A small model that predicts nearness at each pixel, trained from scratch.
Model: encoder arch densenet, encoder activation prelu, encoder depths [8, 8, 8], decoder norm groupnorm, decoder activation gelu, decoder widths [64, 128, 256, 256].
Training: soap at rate 0.0018, batches of 64.
Rows from block 3 of the encoder of a small model that predicts nearness at each pixel, named by matrix and row number. Each number is 128 + 32 x the weight over its row's rms, rounded and kept within 0 to 255. All counts start at 0. Numbers have three digits each. After the name is the row's rms in percent of the matrix's.
After each channel's rows are labels from the 100 images, of 14976, where the channel reaches its highest value: "responds to" is what is common among them. Only what is clearly more common there than usual is listed. The data: rendered dice on a table.
# conv1: bottleneck pointwise conv (encoder.blocks.3.conv1.weight, 128x176x1x1), inputs 88-175

conv1.109 102:117133116123194113141132118077137107185188147089123116126083122116094175080146167112154141128139110142162112175073178134180102088122089145084132108125119115089187117120164170131081172122099110152100094140101137119053122138130190123110136130151132164093115185120109
responds to: white die

conv1.68 092:118138143098110181091085095131093097088194143149123134092125064105146086117118153144106138154112124126133087102168097094139103139119098153109057178115110049138075092145174081118058069088196190108183141093111086061196119165124187146156131156098153161123063161138126
responds to: white die

conv1.97 093:155130092107218147117148145189162137083159091112132123147058130095114063093126185119106096077101137160136139113148044138071127134106115044130107165118143110092129094133117147135121175131140191080179112139105122121165089153117134145133073115147132069128131088130089
responds to: white die; black die

conv1.63 104:146108166067135098145084143088086116171140093124166074118144179150094156102157113167098103123136151126126112084143139158150218143177108147134147100126129095159120078100167160083123171144110097168165116188107142184158101177132144156121109092151088173109129143114117
responds to: black die

conv1.77 093:137136153133099172098122133149166176112092136120133125175176123144159119150133074079124158158145159102084129158054144145109137077123096110121071107088124108116137066134150140199117094130103133142145165140159133128112125086096096118126082098088106118138121144137111
responds to: black die; white die

conv1.112 099:137125108118109107163164145094091105202096073136094128139153165100135146115108080150149126121089162106092150120167116099173137123132135163098137093124214094121149125117117191090150120152083119162191159064189205167114058167134105151160147145177150196147146182120089
responds to: white die; black die

conv1.33 096:151220144099136125093152092160143119134173146140080094064144146167149131133125151122117110174106054150121193080091115142167063134130063098117105192117130120118127115092137104130159110078154134080142167186077082088099145145100110048165119083111134098113129163192088
responds to: white die; black die

conv1.16 099:143140079091150081109132162102096131172105066126142123136153096130102111132118127134155149130210126109113127144147140117116115051109124175129139163183173096159131131145149151179182187181126195133144103120149204126115148129180133163087172141147125180143134158115101
responds to: black die

conv1.59 100:109167127082154108104105127099087132103127116219113117093165138190116045108112206156126045076133101111140111107135160102147119148143141130201139095138072103094188093118098088167121122088100142160130176124155130111101112127107176151120084152131160162093178053109105
responds to: white die

conv1.85 101:109120168154135124129108090145124109091131109109134147124146115152118168119151130061152143175110102124119058130092147128104089103126098132065165159093074093118180146120140124135100094153108162091095194170170131091146115124090078088254141120115223126130111146131118
responds to: white die

conv1.36 095:116136165130124102117143097131130091145123136211128102146086180154111121135141132108171105137077146149138136126114107112114114167132115150074098131131064094139156169133133123105148109134144065135086128076092149108082128124141107144103129072145061141103109105110103
responds to: white die

conv1.5 091:161135124133137123183119171117109095084156153145104095105098068137129134188076146127194092123124064152095156065102143105104089136113134140094144176144128131157133094144160115085175089158176131177163183126095133141126160079092113191165103170229146156146120103135095
responds to: black die

conv1.110 087:212136137095113087124147119125126110137173133098096154103129132143099120113082075130157122164143130116095127175151200110169168119095133191147118089176138137117134094123154101103188141099125183156123115143115157127166143112119110164118157144179097175210235143133135
responds to: white die; black die

conv1.34 107:172122100154108126041140149095087154141142137126090091139104138145140081067099103077124113151099131108176095118139102133147138108135137120131079093115106117169116102125159138086132104173059096148115072133173133100112119080077114154125103063127202184157130119157142
responds to: black die; white die

conv1.52 098:152114120139128145142064089120177127131181096175135139134090068082148118131172136132142156098107179144090127148099130111118083158120110113156115089120070133165104188094166107096108092060187168148115119135118139095148127102114110175141077111117107138177158117124209
responds to: white die; six on top; dice: three

conv1.113 100:143133136104204130142097134126174122101136203064129159154102136108151107118153114118116154112102102191120161182140091169134108132136197162141114134145120143124173097086151088116165145146165136167124141126125093142170119180121091110167151124167088085108121165158131
responds to: white die

conv1.67 098:145121095123105144145154052114078179135097128105097143131155137172101156110133094098109118155211159152120141127123212112127148160147117145133132170094084203174083123137148134088136128130134110144150123116144182136147126158160087091123137159112113127142135175067115
responds to: white die; dice: three

conv1.4 100:076200124142154093129112094171131109136156127114151167204185115137149188169148141157115145187065113170119112104152119110157142183146028125130104097131135126074106114151111172142144126096141139141121091135110136141128145139187115082067100085094092110202135146087149
responds to: white die

conv1.125 104:156124186185145134179088137092128132117097105110132112129189134131159099135149076145181090159164180161149121164142158122190137124168130130136141097133107092141113079156128131129081138092152140152141111164102097098163124156161138102091101136149127084110087116123132
responds to: white die

conv1.58 110:121170110118119081093144243106106147143124190132080185106105125142120151136091096156165096133145161113107133098189128096115142140148105088189136102108142060124107152093129116142120141141154070099154188136123173152115158106102104134167126119085105132130128107143106
responds to: white die

conv1.121 087:165131096134145109106136142120135121104125191091123164109123151138106168164151106080070082149049125148094121167158082126069094154100106168041164192171053112114081132140098171132122138160151110076116104137136137091095128092093144155096142129135156119102125092137152
responds to: white die

conv1.10 110:166126100189126115111084156168167145125180093131212073160153150119175167089100141087100149123096146139087086136142122067070145091112199158113119096101200096123109127168103155148145180189115056176178170106079105109220089077113069102139128164119078131106107128129102
responds to: white die

conv1.23 110:168119238153116135134189141110098114111158187164171130131192092107090113093131128117130126141113158111132140084097197131187142168171144200101118070088161091091103116174143140139139147101102149159100143116123184132115099073096055147114101143096115139118139115186107
responds to: white die; black die

conv1.65 100:125174146152096132090154191149140088124165196121150158121123116111069157124162109138150124132075154104123113131092152155091133190102089158211139083128149129143104127108135135159145093143119131159108123141124087120126118111116132125149130094120062144029152125110105
responds to: white die

conv1.27 102:137054180098188171140102104123121154092168092115120141118133124102079123113154078105120180164196150128167153093164134168141143133133108100144112171121101134145142094148117163138125104122122176126150089126132197177080117159253087131099176096157102166130128153061139
responds to: black die; white die

conv1.111 106:100144181144154080114099161079125137133122087110112153136157155131181115111092114041156154116108168111092094142150140138135085202139081182161091117088115190130173090123100094101163152145128154116200141088065101129110132115097102094053128079137090116122157147126148
responds to: white die

conv1.126 106:130091085133128103120140185176107139172119054208108093112111150056119129168149092159132146091123148088116117076124101115090137123090073129147133119176139121116145109132078104131117075166065140103131126117139116127093132164128123128106136103099101080122097111115127
responds to: white die; six on top

conv1.40 101:178123106137180101183128151169129137122168087116163086162144202111118062054136195150090091097142140108114162103071159091109112116098127137154096121141074067080145167119086108137150170125100132209162158176144135126109094133119079121062129167132113139089168119120090
responds to: white die

conv1.41 105:160139120092137084094090234126108095078087181108081108103103098110108114090158074110129156103132123164145157164165099088130127095128150189211154168141153091120155137132101079129177130139096141143229133124118137179158097098131136158138090094168170165108162133154134
responds to: white die

conv1.107 085:115195120079059087110093135191078183148114194102144129160129165108154140118104069144120107131138067145089117162134096103127184132185098148166107151121192155126138154177085184160171152152132135077187091125117124184158136150104114153142076131183103125130112093151199
responds to: white die; one on top

conv1.60 107:156102091112095130104110085144091120078112123143117109152098134088150133191159118137179096136133134152055083152152157155129164136085156097119088177167128112152140125140170135133178146112071059148156126121186134175070120131114150157115132161173115107137134113127152
responds to: white die; black die

conv1.50 100:125114051120097151127094107168093224116144079102105144196111116154097163091103151119107176093096097167134138147124121171118088132133165122175103101120094125101153159114102120150148141069065127052130155120220192151120115130123146131087157120137180088127180138140077
responds to: black die; white die

conv1.61 090:105134139136108164106141113154149138109134150095121099116086127127131099043186154180111089117095094072073090132086142090146151123152058096160073148118134087122191150133081168133128105102132139110126140137223188094142095125122215102073178194085155142129082086148122
responds to: black die

conv1.80 089:080118120113139162063106172229103132077182189123129103118131127127148143106110117115115084101138090123186125156169138126135089100151122132153087125112179197150097092098099155112140097117115168111151121105142134126110121147049084067085103151084111123067076125069130
responds to: white die

conv1.75 102:112102141104129142096126171088114036108147108148143079134093083125150164119096092071096122094102075185132108123148123092094139133121110152107096096128127115137155110109078145122096113149153076138107187121162138132154106124127114134191078101143141033117149165107111
responds to: white die

conv1.66 103:077117210120150104109108126130182134117067167117172137106156120122093132141159111074193109111106104116094111142158113173187159141137118118100165171131149134113163138103144161106170145220086116098132169146101147146111131113152183139100091085147098164110150177138117
responds to: white die

conv1.57 091:127121150124131101135090084082123149194132078210069172136122129117089062153150136133114112098120161081126144194126129122077137211174095110154114196140110130159143169173125191077144197133126167089168170110145098150095112151117114163096118115177104097212169116136117
responds to: black die; dice: three

conv1.115 101:153110101118194125162107078114153128070117145113119141154116159142112132119142119131139204102062068171144063124078138187125126162086081113100069107161148122117130075126106119161131088119114126149092128126132146158120123108134093050140114119128114102094120103108123
responds to: white die

conv1.114 091:124124136111120120116138150155102126147148108131085112100134138124190122164114065075128117184050124128103127188065097114090114127139161126149147079185095122119108159100168138127099118102167095163119144091166145127146197145142106139117099097116155092122085073147145
responds to: black die; white die

conv1.6 099:159106125154107117186086120129105132105177147178136153137074136091104148113158113184089121124140222115140153145147145144135153158125177111107087093131135146101140120130119116105167131117121037083141173107146166079080108167174136138142163072159079143082061120150099
responds to: black die; white die

conv1.72 085:105076184146136163107150163168099129145084064187117122214133124124116108103106181145082120096129117106134171142127059111073082112106101109095113139116147104107143127194131195156146096145142136062143091124068094168082112146101149148079094080149110118115170131137176
responds to: white die; pink die

conv1.54 102:122078132163136189119194146169169192109122112159158090168107114139181148120085113128147051177100160179111081152173182109125063158118121159143151074132109155151151114144172140144137108156117161105184075136123124124193155130122107123124110176125134147152185141165103
responds to: black die; white die

conv1.55 101:140167142099160064129127084118096119089101103200143089147175145135181174204052089164158154140143095140145137066206119136122132109071149136071139165157099089143122127110186100123171108090093176106134109138103102180158172211139177145140163138155204122099122088195092
responds to: white die